config.yaml
arch: "vit"
model: "image classifier"
dataset: "fractals drawn by 1,000 iterated function systems, in grey"
train_examples: 147500
image_size: 32
crop_scale_min: 0.8
horizontal_flip: false
translate: 0.12
targets: ["maps"]
num_classes: 4
norm: "layernorm"
norm_position: "pre"
hidden_act: "reglu"
head_dim: 64
fused_qkv: false
bias: "all"
qk_norm: false
parallel_block: false
inner_norm: false
moe: "soft"
drop_path: 0.1
num_experts: 16
moe_every: 1
expert_mlp_ratio: 0.5
slots_per_expert: 2
shared_expert: true
patch_size: [2, 2]
layers: 14
width: 160
positions: "sincos"
pooling: "class_token"
label_smoothing: 0.1
loss: "cross_entropy"
residual_init: "zero_last"
optimizer: "adamw"
learning_rate: 0.0017
beta1: 0.9
beta2: 0.999
eps: 1e-10
gradient_noise: 0.3
max_steps: 11700
batch_size: 64
epochs: 5.1
lr_schedule: "cosine"
final_lr_fraction: 0.01
warmup_steps: 580
weight_decay: 0.1
Rows from block 6 of a small image classifier, named by matrix and row number. Rows with one number within an expert belong to one neuron, the router's apart. Each number is 500 + 40 x the weight over its row's rms, rounded and kept within 0 to 999. All counts start at 0. Numbers have three digits each.
After each expert's rows are labels from the 100 images, of 14976, where the router gives the expert most weight on average: "responds to" is what is common among them; "patch colour" is the nearest of a few named colours to the mean colour under the peak. Only what is clearly more common there than usual is listed. The data: fractals drawn by 1,000 iterated function systems, in grey. In brackets: how many of the 100.
# router: slot weights (model.blocks.6.mlp.router.weight, 32x160), inputs 0-79
# gate: expert gate (model.blocks.6.mlp.gate, 16x80x160), inputs 0-79
# up: expert up (model.blocks.6.mlp.up, 16x80x160), inputs 0-79
# down: expert down (model.blocks.6.mlp.down, 16x160x80, transposed), outputs 0-79

# expert 9
router.18:521448457482461527591531411528533502529534513552552519515487531513513509538485516490538459489488570515517453502472551496436505508515542451494457488535494498503488393519514511545510554498438504517507483529506415510516416534470508517490621569
router.19:446540501476470545518591500512547507507454509482543405442472511521537574471491522483433422510507512510491497585504564493462504502534442470468520480472552471461495466476580541519519523478543521593573493513535440466438471552472427516468435496
gate.0:507484513536509555499526493452529402522515488492493423458521441528534474549473497508543482552404476511508427462471470478473484559480528467496513447496512548407480487558471512478474438494504530536458461476502543569522510514505529477467500506
up.0:509458548563520452478558543415504538519452467557511534452551504497470494475543442560494490523522456569504487529537438475501530486521469527450561589539509476454465525486482524446540633494547532434415500527422493518480579504462514549503485520
down.0:567532533517507485491520503471487466454545513494498536476545565511528458515542507442549493490470555545478579547482560515501510444481558512523467506460594519549493462535502531469437550555538518494492500505527572504527564533526476514461488535
gate.1:479521591499479505480614491454487460570481456515492510448527503471463498547553556517468494575504525472507487498502448536548547426485528575535567469511445461506543455504499520438522515579491583522535439548472487492493564506473495581472542484
up.1:551546480507462472485581540511548431489458489470481447505471528437461492503453540506553504450465538494502538532516566494512480418472491478447486511495535484483447451521522412481615514513522459486473474462466540547506498506451447517504579484
down.1:493509593510508518528487450592540486567539489582487543512451476483575445454488539485508531534466463510501458520512528525515501594505455486480514484517545478568475496548517530492483503512460533455537462505408525526509496507487563521501462514
gate.2:560465537513532489481456522577407454463495558570489500477484482476508523448534456526559467465514628577496555516517436518555505529463543473550476504542500500521499589444525532496528531507555533585514544467488545487464492490465531541516592513
up.2:543478470479450477527521563475520484476510469535429540520510465479558543425474485481495450481477448427496470491532492406527477572507431546509482521553447437541460468522517469556558528472480510441522433445430476464495536527456476466483434520
down.2:473569508497485507474594527521476623451469488532528523458513499503468566538491534502509463441477523526554514450464404448431482435572484480427489424501511527471559558503497500451463494465547461446449536545497509508440505476494560505461409425
gate.3:506511577595526510503487563555482489459412433513492426410491468479391466481461450600501492453510529516536513504504502499569448468438532592517492498503493486541474496490551539520505525453479478524492500501508475496440543594453473474487447434
up.3:486582455482510514471420448448494495550435438487482420519462526453514519521530546471504475489510491480538450528456508547545473522413524532477484469511464506512584542499483494414539521471571459472425487505500496502451592473429545472472408556
down.3:463391498543488522510548463490498473461538472529543496432540460540506572493533584436446468522506519524452579514577502470438565518484541438546501523529523477527451530547540525460524489490514512476431472545488561503533488493540485458475428564
gate.4:451535518469525531545542482481518541408472416447576539537533471495503497505447491437525456545531556490446494513551523494514571519508512499614541495483504530471459466550559497517519468453494582550487448525566547545472499498500515482517457566
up.4:572553536503477426500533482491501540503491437475496506525549496487557554531558520531549528499521488514487496489585448562506562498485495515499477495525433446489493513467525493596503506428569426480517499516479516487567471495459548505461521475
down.4:490518495534524543478574469556462513476462488531524480534459498518456534443536542468487488556448466510534513499514420491568504500524589554467423438522485563500499557526517533492483492465547495527473566586542450538517540461495490457536507491
responds to: dense (84); dark on light (78)
patch colour: grey (67)

# expert 15
router.30:520533476484543521476483488565540530494449461445467468520442524507544526426523554430456466490476485514574553453512497471399553508542517521429497522468505557484477414474515473512486472520478532579571484583473501573504472578545469479440458468
router.31:526540430412505612468542512521523553492488500490534449461512518542501522435459553462510541507547493516543555577499500495522419480530485409437544565497538474449614484531469490515517500483539543573592507482532488588499472541512443540523468501
gate.0:513530530554556453541489412501497508492526499446506461504563615562496511483575498444473549500450527459591484501467468474477438552459494505494471497469531535523514472475469474474541487460562520523571477510513564516549466393512427505479569490
up.0:485507494522479534512453431502454560504441520490461495522518540475444526436541503520569487475542555435476520552500461526510511450469431583555500489518438535522570520445517470512469486466471586469568544472546549484441558490527510487523487515
down.0:496513519520490505524479622556526558417506518501562476459523564491504518545486560524513458547538422490511505506448519559464526500521497516442460503504530516463508529491478505523475579602538515536542484513544528506480471514509534506538452540
gate.1:497559545532589478461524485518543488515506558522476479509477505472512498510485502550464417526515455506479470562520567507530501520432465451411471514505458495494513474529543484496554526482440501464495519597501521504450394392554506481459527456
up.1:533452488537489418469481503465468504449551542508480511554483480517450473529568531430509470492487574599496450573512539485504437507485421541465488538499514486502421535452466480400489464492480537479527514475496486503513497530504541516465492483
down.1:460498511551513474575518476557447484492466508497494467456475584532505489420496559554506516506531460505453488529463497542471523482494489476533502526504477461527471494514502540484538485507523497509442490517553521538367463488495512528452586522
gate.2:467541418475472512512482554489498515550566522576515528442530541512469509524495554455511451495411560457485565495576474546519507483445540538500491507512459499517466506481513513486486472517512517485433530516461549524439507497467523614517538516
up.2:504502550516517483528479515562464487526483490466513411574448444467488471482503506503574476551482481529422397544621453520426535421523420572522538516531483471551538447499505469497404556488489480521557507533431527481480479509534445494528466483
down.2:470480506358498477521548495516494540491514544484457473526445458458590439603516484515539445470521426537449497537487455506481547561467523492501519493511528472472579492532526533512492539446510537533472503497476465475525526462523547496414528457
gate.3:492514516536517504512539460485505543477461494473444391507488521468524503474414473479473477502473462528444484470478494495472473508469460433523488485526447552511499532544461556560516546561584497534468478425515495478492534491532506480508410518
up.3:532491537509490462510614528510486520532539480569499444428527490449474483530527495577492601439518477459607509507518471575429494507486524456492451447512503484448478448423484492491514525423562512508465514425512517462570555540563466462475444488
down.3:548472526462523505459488452459549539512541485471484428538548531515442452458613462564430530539596520515552506454481508442523483515513545545474472585505454458470546520532510418481516451503482469467557479540498492495430515455521453458475444458
gate.4:506604559537404466509440549513435462484480478514421473512564474506499498518454525451432465481518552490483462480490456523497624501498543377479481530518536533406513458467551569486470478566504468485513540454478469522476538465516534522481478449
up.4:364493552508509526482475493495521474494544488443426542461504445588505572487499499506441529446425415435526511509502477475561472514476532529584441519492505522519536500405499522486539500487507580502530468464515523493531478526490600514525442525
down.4:488521479472544519510582531492482494503578457478562548480494480470571477548427499531523510446537554589443500533489511477446471448444524500497496461481529460575566487446534495477470511511435494522444486445489483448438451457505460495413537496
responds to: dark on light (91); dense (25)
patch colour: white (57); grey (42)

# expert 8
router.16:528441498539646515464485575439434421492541475460497514544473496548539428470493555514531492508496527439484493468544457502528515475500478578510470477468436568553486492506518500435499503494540484499509502516467480493503530580498509490480511489
router.17:554495470564522456509472505472478522431453489486518555449526539543482547488531555534505512477523524541501509483558533454496503564514438555477548498544494558458532486566557475518464512430415538475418471550479436484529484455532540463508507481
gate.0:491549569459515532498466396457480487482468504593451507516473495452481569428459480488549559493506460540544497483482535537582569567513489524536519441471547461494539511538503591490425483495454401554491502483467523523480503536442538538562566537
up.0:566511553542473571529409483562473443457521520549492483477487497474555512471480483434461495428458531435511513514419465542475485502506512480480460459518523578494507529488469512480518480505488532490498389469546439529504533616516501501508504452
down.0:470544463521507539574557533430525447447534446502479506532483504550502513488492508568574471460426550481446463491514558548484485490514522523403546526479433491514436491466516507537449484493528514517547523473512546431480495476380459568475542512
gate.1:512464491512497443536503498480465404505558472440548502469547482474580499497478506500496515490503454545528524513546514479550435541455519471531478500558494543468478442447495490520414519487525556516478526598481472573509498514491502430429388553
up.1:476522456479456454536473576524498503432494432457495507499545505485508427521540503491480485440441532493536489473520492526501516470467488431505585463487465545504453511482424522551495472567585484559428538576493504525501531463514472468559470534
down.1:487495506551561461524505498489570525502481454506499446438454442587517479418430523384514564469479492487480506488530470517434550513459498414572495505586487528469484580454454465482604508490459505531525436390481489471477517527515514531478486492
gate.2:529513527447536504524529546531604535533535463471489497512513480454580483474454553459515524495604508551481439501465523530515522462444481526445470460447580481520492488457578504475497485496503575516513535468474489511551450490435466530459555463
up.2:485438547460553371541551516483533483533472485474553508504462478462475518532490487397534470486500380558483486447463497478506465542499470577508480546519459452434450490484480471486467522539494477495455543436452582470544505487529448528492493450
down.2:507465538521486562499477557525524527479545541483543531463483484513516497484457540502462517582529500497526461535592529496465485505506497483501512460468526478471475481436520511463520520515496463559483490534501478548518524470434542493495456533
gate.3:520462470460440495464546497511551474497474599515522547523536528528467432482464558573430540544514470399476460594518491577530473556537463450512508449443503530494502506494485511481506500409532491474491499543532528505479509440523479473445531553
up.3:464496495525547546459471470574533479454421467530471486521493507497554547492497515538524506520485516539487516499524591533489500451508509486541497544501500523515516479473459560526531549434562467582527475477482484581456532508428482483593492543
down.3:490461495438499455548456526524476466408494433500488601513536435478553521419463518480553560484535497479472461466559508507487516499502423463472514505515495445543508581529500497467469495525519533446482450545537540439579495522580560561506513502
gate.4:600460521548519523522489552503522482520472408499495515523506489490548559467542495460528559488456471537510531477496493493497473455454492518547522454411563548517505457508578501472388456376483484523531485450547492489474517539463563554439417526
up.4:424465551487457595515439476480466489477537497546488515494543500520426460486463438511497534447452475481538502558531472507418439496473529475556564579449505450495501460507458416528557586445472530510444522486520558510530509547455412489520400508
down.4:437571509533501524458512487455568558440571494552560498514488482463461483492517563475529554515517581519446479575553499462556533461519523513474572505425554481416387435499449482444494450436485492485562488493448560575480421528462440513515538529
responds to: two maps (100); sparse (100)
patch colour: grey (80)

# expert 12
router.24:516531501524499505528573407482480500464504526456585452534472487542474437470496505543483473547545494578485457493499491483571539552536488541503502512450515548521522510472539594536427523474572549544433489557538544507492466499494517502410442532
router.25:522505448543455416504511538503514470598607490496517489442478497499479468493528480480550485580456501559493511526602483467483504492499532462430523479416563499490463460519510535509540492493451443459471497550478471562467476508463447466532477497
gate.0:448586504448490485545496534476489519417474459489472443528535588463488560455463497504444550568486454520529538468553485469524443536523459501525504434496533515499468578431491526465468480500519576487518403454447463480534547584475485486486509493
up.0:533552499556435475563508462478522496569560483422529492536517484430545429458419500567539503497421485490480421492502491535510493481578513520481571511541499549478515487493587490484423546505496527494449472481503465505505512543537466492566603489
down.0:420533481511530403476567546518474522554517506512503508476439527494531463460574439460500498465529466511463504527503503481572560599463484579522480529453453489620431475482490486490500530546502546507536545530538493533444511569494482542485506474
gate.1:485504511551537515522444500466511559519553459553483448507527542433512491494468439512519455453492510548501484451536535560467483469573499489528490569471528539500506481496490497474498535523539542520437497456546474546541399403575434510515494472
up.1:521568533484483486412602514519473505530566567441465475556535482469509504537541501465514481533506570491509484414567454522462507522500488525433495484525565472505522560565602439512508470541495454527534446467527476549514470459504463614433530446
down.1:512517432522563539438497490563480536491493469490492413550535455513462545440456481475510422475442540505453485531526417565516412540515567505511516477513515486458510510421513498501492499534450480505519526510532462470493492503538493496502505507
gate.2:512490530592587538458489533507495502610484496492444490548550434565527527418478507531518415481492512479501441521457544508483506482535529486510558458502540508540481493507497613464483508577555499513525561537532432538526545468457464558549519488
up.2:455519475562497530528530431494512515408508510449526579520505502505442561515440543500472481514471538585591502483542579577458517548479537536637438529541517499538470485532456561570459489517554461461523489541480506496534523472525517546510456515
down.2:561511540424459565508534440579476597514444499517517506498540488461547412481499600524489475499508519533553489516501516472515532509512466436492473455528514445503511527468526476465443566473518556477513566514458508491562526555501537460438594537
gate.3:474419543442454566427461518506487515517433530526556549484483518502536494509530579547455584501487450472509513464580509468526499526475501541492495475579510554481512439477432502490541498424532498497477483529567443542539551537541554444502477512
up.3:547507539445496529460567481496484449504510494487482515450501476523449520527516590526497496514464547497514471506435441483386501545487502472460436544521520543507519489549544501574502573457486560443458549502494525569509482525499480501514492484
down.3:517498368491496476525510481501524429534472490528493494432537553482512427457525534442576540576467550564494554534515510514543525482517540467563451598498522566524484462469553545473489426522506530509520588517508494511558505475479443569546515485
gate.4:427470550454491490491507552513542438469453497516407539520522471510571529491588543503537452546457585470458548566526512481550474498480477513475520448452538518459424533490543532507461512503556502533524454466482414504494490511605488463484464531
up.4:505533554537531481452389446468506440481574527511473565487554489561470550431527441546442510550425548426492442539439509536525440511497449523542515575486431494531416492493481436557520436503518522524559549527484494464538502500497445477494482527
down.4:488481558503555502524439509555592469518466449486558530447503530539559494571511487533518424534510494506506458513480503495533510509491502499549584501568489478420437515505569446523588484432501505464476511545525462497508521487525458474539504542
responds to: two maps (71); sparse (58)
patch colour: grey (80)

# expert 14
router.28:594510499515491434522495471450516483491528491532510507585450483518543480497498511461546524540452482484450534412503459489538519481484463543567492476467510530465471509464497500528527481533498424473534558467518558518506467545409435484474454500
router.29:526496532509413484433501457441447546502538501550536513575392512514520525508469552465502567448514559497557517448537556436464579474512456495578551508485519492470475526445542548490395532527498520487465476475537512561495555432510540455470534463
gate.0:509472575536455497463460494460568461518535497485446505570524483416502466523593477483531555494450492540558429530452415491549531481486476512534455458491536507541542530503511573457476519567503541539478474536564534553510500481484481510536518532
up.0:540525477550467530505475389570533442562470473452531467565493543553533547497547485519495477555479493463486450550493475481523547521530511513576561474447466531480496501418450456534478513426472525434434504456468487432532526509466442427479497437
down.0:514488569525554504479491462510551600526470546538424458503429588517456463549478513513567473469542458534558508474481423497492493523532521505507528521533480440504487559583525549558483595493590511486513491502484478467527522455490537438486507479
gate.1:405517557500510509548407477443498500509493473450456497494599521540504442542496524442466572501534575477518539529470490488401457491511522399519384488541466509513496419488502475483554545528538543514584489483448532500542533522479538526504536464
up.1:512454497601534546426523510446501556462530494513527530450532497514528557483515510512510518582541521498542548551478527575540532531491423614530485532454577467465523607475482458553482520474426461471501418501509452519559556452527462484458486540
down.1:449439568485490455500398507511407445520407481484538581450490509450541472578467545480529483471496446489456457486436485546493476473390414509497477481469468516477555507467497522496436469456563507454485480520476450444530479514496516558536541459
gate.2:436504423489550533548505550524483540515560483462499505549533432542486538502576489516541459539528428504466495562504541491476476416489540525499433539574456476450544456495492530460485520556517536594463549497553489502495521507512515515470516472
up.2:554474562489445469548496535500521448512485424483470450509480567386504515569409525548541518454484477499484500549542570506499481532533490504503539519541526491522484564420492432565514531472487504422456475535536474515567488390488487441508467505
down.2:583479524554429510453431463507439564535514450521486553535449522525514463544422491436517517491486579442472463428446445494573469495535538493530548562506511529447500469549464441520528469418432525478463469521459530467512507490544507493489579499
gate.3:523478553528475443477528492473419543549537541478507495550504477503454423532503483429477455530464450458431487547463555529560502495433471470479518580549455412498504498508547455487475493441472499511559528517472473508509488501468535482515498485
up.3:494594503542425489496536527524501529521511523519441535419626498497526492545590538540528487499493511451459432532591494513558449542547501497483503503560468487539523536575501538559470472504515458468486465489540496489513466525511492523534474445
down.3:459489493413454493444508508443502449435556474548460515552492478508465536480506460507510471509442463519524513482504494443424555572518534450490503454534525452496529477546539448519523535527496482458542488559531365431458550491506495526573465457
gate.4:486470500489515433484497555507475505516525483584556506551491568510552514543469497495601481481534489493440554487456515551463544570523567528405518453482511498483527501487578542433518555527542506487456457498524489522490462457487483448485496493
up.4:429448551452522533467488529486491527503508485498499497477448538531441509523495484524491549513416525538482558556445460506514551475495442493541473532505482532534541517503481458445481479522452533519490559490590580491520499516456489501467566532
down.4:455522537504513500475427540481453497510449496458498512471497577447544423502474550442490531481567450566510447416498509502548498524478533428515485480542445579473486531525454467523470486457533530536508501480501502541529518478517534488458451616
responds to: dense (42)
patch colour: grey (64)

# expert 4
router.8:502551446476487468545477445499583532454503427472499492475492506449487517529495488503488581492440531514460433506487555462431414455478526470502481509531513510499499482476595483463521494537543534575533470514528502531452559517463512527470509516
router.9:474518456466542411547468482482466509442506509455427521525473484468505535457491504428565537512433467540471490502477561543568530506535518423543478582534520481475459475440471508510448573503571525556555480537502528433502526515563481520505503513
gate.0:466506469471451473563580491471499545514433461507497435530501434482597514540470486557511509512545496470527501545469515449546532517482479422561453548496538553459474585487533478501464557501490496423492378468497521477506506498508459448451467454
up.0:547554515470535476483485502542552507492469577463537432523479529512498541544551508494604510487471512518549569475529468493486476497485449468458430527524499440443478483464477435572499493527446451465494556539518564498519570487512527454454624557
down.0:545490563498468536525524490476507487543515489506463422501495496485479437550456503435526481543489474500497471497454486577563503447563487448511507465559469529527556486483551466477498465464440481476520445448474505547499595440476513511469556473
gate.1:587431582487467462495522518485451476484529455545514425518533518491400476499478489408461495487469446494563524492577486479564517462498454429460489531537498501478503503506503494523442481438512541583488503442502518524455510526544560548435490548
up.1:539573492543461488452507443522503459550448518496565525444525533537531481452524467518462533519432500471465524493501446505508468529507482443477416488537502504504478511387550563522490450554452476509467522427573523417546539499524575485497527519
down.1:539517459602484415544462510474541460437469470497486533530529459539404464518451546487542586528536494508506515463517514514428549455545514493515476539517515544479465518482508470483514521521499479599466475538505501485492446443516475529522501518
gate.2:482521567509414482521542516471530458550481485483457482398453413462518514463478515512475535450553591496497534439489558525600495523458490531458502493525491525468591493501511480446510459493557494476529523484471534508484520545518514456453522546
up.2:447472510564519502535618478472536513433451481494507455497438522496443474466400383501445527527602488522526566474517508531526457469466501542463478522496524603478519494438551455444514561545560500441508478448469585514497535450518517499512538491
down.2:466541539409464485493462514491556514451438530494527504521487509484508499573538508469550634499538456482512542522498490483576492524481535470517597527433419496462476497504460527495433505492518513528473448486494596498493519532480490505518523519
gate.3:482460493468483471403490404441469458473413540493499507491387463478452489473553441521530505470541547459512487495492466494495521411502506526465498615472442463494491521490504520485464549520491560538460461415498500528476551503560448536469470525
up.3:534567557526573496515530484506525492511482513525483523584450512479556453423437463460515497546463457444521474509527469547445559491487431564545434562528543496508572547542474488519528495564482439589471450510527451506462542540519492419509536594
down.3:549537477452483521528482544496415456476445531451490553545468500540492469498513572478502451502511438572517457496537488531477486547481514502472548551440551513467514523491426538561471551488500504448500423554477503510563563461504513512444510476
gate.4:450505471499566491480480510482508468509517506515503504502532440426463520501453500474592526441438546532507524506478563391539482548411415513525425473477514433505549498539574492449480572505574522523470499522531577520487496503455503493513547547
up.4:447396566549449548477463440447452494495486485462521501504459541575537462521478542493528486468500509518491439499549522479559467499531522530608426532464459513506443570525511533394512475429473497443567469497474494478447591449513533557518409512
down.4:520474488454468442500473470560484492566443457499575497534572493476518466544534563474545552551493572397613482428520480483514484440545481568514504504475533526438485492488502502432547487454490477553482471543492458500481530525480502443496489541
responds to: dark on light (100); sparse (98); two maps (91)
patch colour: white (54); grey (46)

# expert 2
router.4:496543486485495486503426461507428437532562480506494508520583512499592465513520423486430519508506492477470461538473502508470456539516593441439475508462500553486563477451465423545489461532492569441469453576543576520492447505504534430478436469
router.5:610500505581457508498571460544514497487498448475510531452511509429427497479434476469511494584554452556489451474490504486498468621485563476598530479509463509387492537509514514524464545432462545515496502490528504484488570505537516514576525419
gate.0:433471498556486500508535513443517471574462489508430515517501436527470553492502432519498507457472503563473495534485536532521489417431510443528521541450507485533530508446509454481528536405433513508513431461447402532461441502491590482487521589
up.0:448506574537511496520487478536479507510438483563584481491539451510463500520513508476477418476471491528539512492499601529506507498434563498501568501517465510578494525502466490492487473464458448465464496426473498511523491450470483540450437431
down.0:526504489458502464435460517491505440392508543507538484529479537460510616526521489501513520522513525561494506514499547422562489464484486569474473570491485472485532557469517467514425503478498526580425531468537531446469485460513547494437493461
gate.1:527465482580492440503530545506539507525477523538527520523482541504465489509478503528583526503467572514474448474407472551456549462430507479535397547440482498492474493479504499463390532554514470449522492486529411459494511554494532513467488482
up.1:505491513446474459448552460501528428527511529476477482512420503471438479508452516501522504510498448487461510465465558501469457441513480436478458480494511484586475551528516475567476433570475455476529426442416516404472575527456475539502574564
down.1:453440505469476481572544548482560542527531491430477485491515436590494496547499499470499486582504533471521495478463577516435500530521468489432561596471527462530553501556554511421413485530469511562477502498560507478442444505435554507535538556
gate.2:525519468493487491459473489529541421484479530495451525534402484504457534540501542390440480518451499490530473486503465573587554557412541534545486498443500474477516475524545487514506548477472485503514497553511526457504485446547459511585497529
up.2:598555508520519538487611433479453522490424522495542439384441470502447484497469454534507432506485447556454530470570494431426488454485484549521563521510569452517493502480517541437486511472497541518512449573451498448489514518487449524490552487
down.2:481541470505529533565529543507483494522526449583424451491473495505508484537463449499519397492472466490532433512455514560576414498457478467495616517445504569418519535482460511538484501485517447483432495510487531525502503465452494523529467512
gate.3:491512482513491478543440474461454520429532565557489513550556413502496566562490514501518532466526512521408457483506428570505474530533554521505517497523530559503457531484476475435450494514500520522523518527458468480492487496535523561486495449
up.3:431484401525568489548497487492524443536597487466543527566428462534463494533534437502472502538533474443493427543545484504571505467519505550428478528440504461466431487498474552514483440502441584464479529504484469513535521560526472492516522460
down.3:461458470589466482506540492443463510536562475503514515540521449456531545472482537412462476588471488436487522505480460507555482541479521502591433494584542472509498534455479435492501511469583474516409454555484479462474539487524517557514488479
gate.4:522456463476471477528509510422549491510548504484457478564495463563462552450536511518503484541450527552475503430481601415544403577518539521526548464581563429438519454517473474480497483527498485451495538546484469515480528470530493537509489538
up.4:511491525552492515470490477440484532458494587498464548562536549484477472472461466465460538510486517429542530466561555449487447503439513511452453475517444533477439536505438500457488518521562542516513432502508394543543459513458502481455532472
down.4:491504454522453527517518477518501559513568412488507466514462504496491522441475490560498492571503502514437539571505476509491563483477552454507520552456547403515506483482551495492508450543439479451478509536482539470537548460479412464458489457
responds to: dark on light (100)
patch colour: white (100)

# expert 6
router.12:509477493506572519461513413427482399467505478516533574465507556540471458507530514478532514530441453529491462482559504493471500505516513471551524514470512564506490562458514479525502528526426490460426496488509556447500459491489511477455507472
router.13:448445452490507562487484519477422452471560513487468555544485490463497498571466478526549537441527502416514438502544540524472579495513553521533562576522485533491504515515500481573488490442516473427530461466443523497483549499511494461509426518
gate.0:499440524454463552534524431463513491508532534512471490471550469471479510473489488513520429458467433502558456555415458516539529472505516553522573521457563519474486485460481451471447558524455549546501521462444486511411489510467439476486441543
up.0:557517509502563493478511517521541610535490506549568520522481520481478503536519408496553505465511530484513475454409505505490461494472421515548453475501493499526528480472487549504488483445525454562532502543400510538466530494481473453494504489
down.0:485456497556496482486493456500494526540509506469426506468454561460515537513415474527501440537508501468519563474521461460477453483475566552485455542478396536485460510466606477473543522478458458457440518469560483587438461465498543521456424447
gate.1:475454468607447551528585511442509486461486414500490500507469447513555492530511511472501468507558491493555548509529489483535480496501565520519510473579501529549456480400541497507569428408466427479492579495493453534572408502485466510517518481
up.1:490504528482489524496495486449478468497516469525511547542554463529530515559491514572543505508476369469493494460476528534494455447548530517477418552531530446444470521449550485414542606471485536508523420435491434520452497472449482534466523484
down.1:515535495457537521467504504454536476498547470459481547418492505497401502475521488483465524471456514486486474526480503546435480566412479519492534515515511479478512528526509523515523509500416558548424472553456490530572525470509506474520436515
gate.2:539499537479606481540493476468500503485501493551496575554500510459488478495467427485461537407468509480481506594542501460492435489503461513562546500434504494473576487464515520479510482549458488481445469454530504462571472561501445445384444525
up.2:510625412432559514511475437482469539475503535536524529542546500459547587483444471495557549455515488538521479522484571465506534502505484462550553486529523430485581500515556542488435454521516540523484469487508542534499515453524463485501500461
down.2:587483506456446517476395521522491480525534416478463570438473460505545521432499510529499517475500522478496505558455510602490525557554479518481536542534522541499531538567473473522479511417437509500486513480463473452505525507508454547513548468
gate.3:475491499503509519541436499514433498480516493520492462516500517522479463474554487496509541446490469562513536549536393533500509598449441416585515520434554492465563430532513522489489553513508513559538463497540549488484444462544559540498539526
up.3:504518540490506447529488469453482563527568543537494465563576546457520483573484496540460468561456519501512494453549505603485519450473463497477516578548412524424571438518455469506500468587473513512478539538543543498542530527436551540480479505
down.3:556548500525458459481521449491525470525508434451453505533540512517505532550456477497461482485458419455534422434576492438501518450494488502469424498523485552477549472519469515540546533446539547499448442544567466437444517522449553504495482474
gate.4:594447511577513466515468559474489523454525477531503477515539583467560509455437504566447508529500521468526527503561493471520479510501453515449482431446553485435505452502523490476516491494557487492567507515456558478634552570471531472487508527
up.4:483570504527563550534581582485514519518454492505501460494486498509513484463523481474456456515498469442533479549454429568536459500509515515505530406536557518526458432502519520539497492552578527441520378546512532517508518471544457447443482488
down.4:584483519543495430511535491466525523489486575531540543603541551529427514449526552436518446547502448524563474466439468557550437514503511486548542482541480493470543528481544528464450528500440524434504483449509465456478509498551520575504456494
responds to: dark on light (100); sparse (66); two maps (55)
patch colour: grey (71)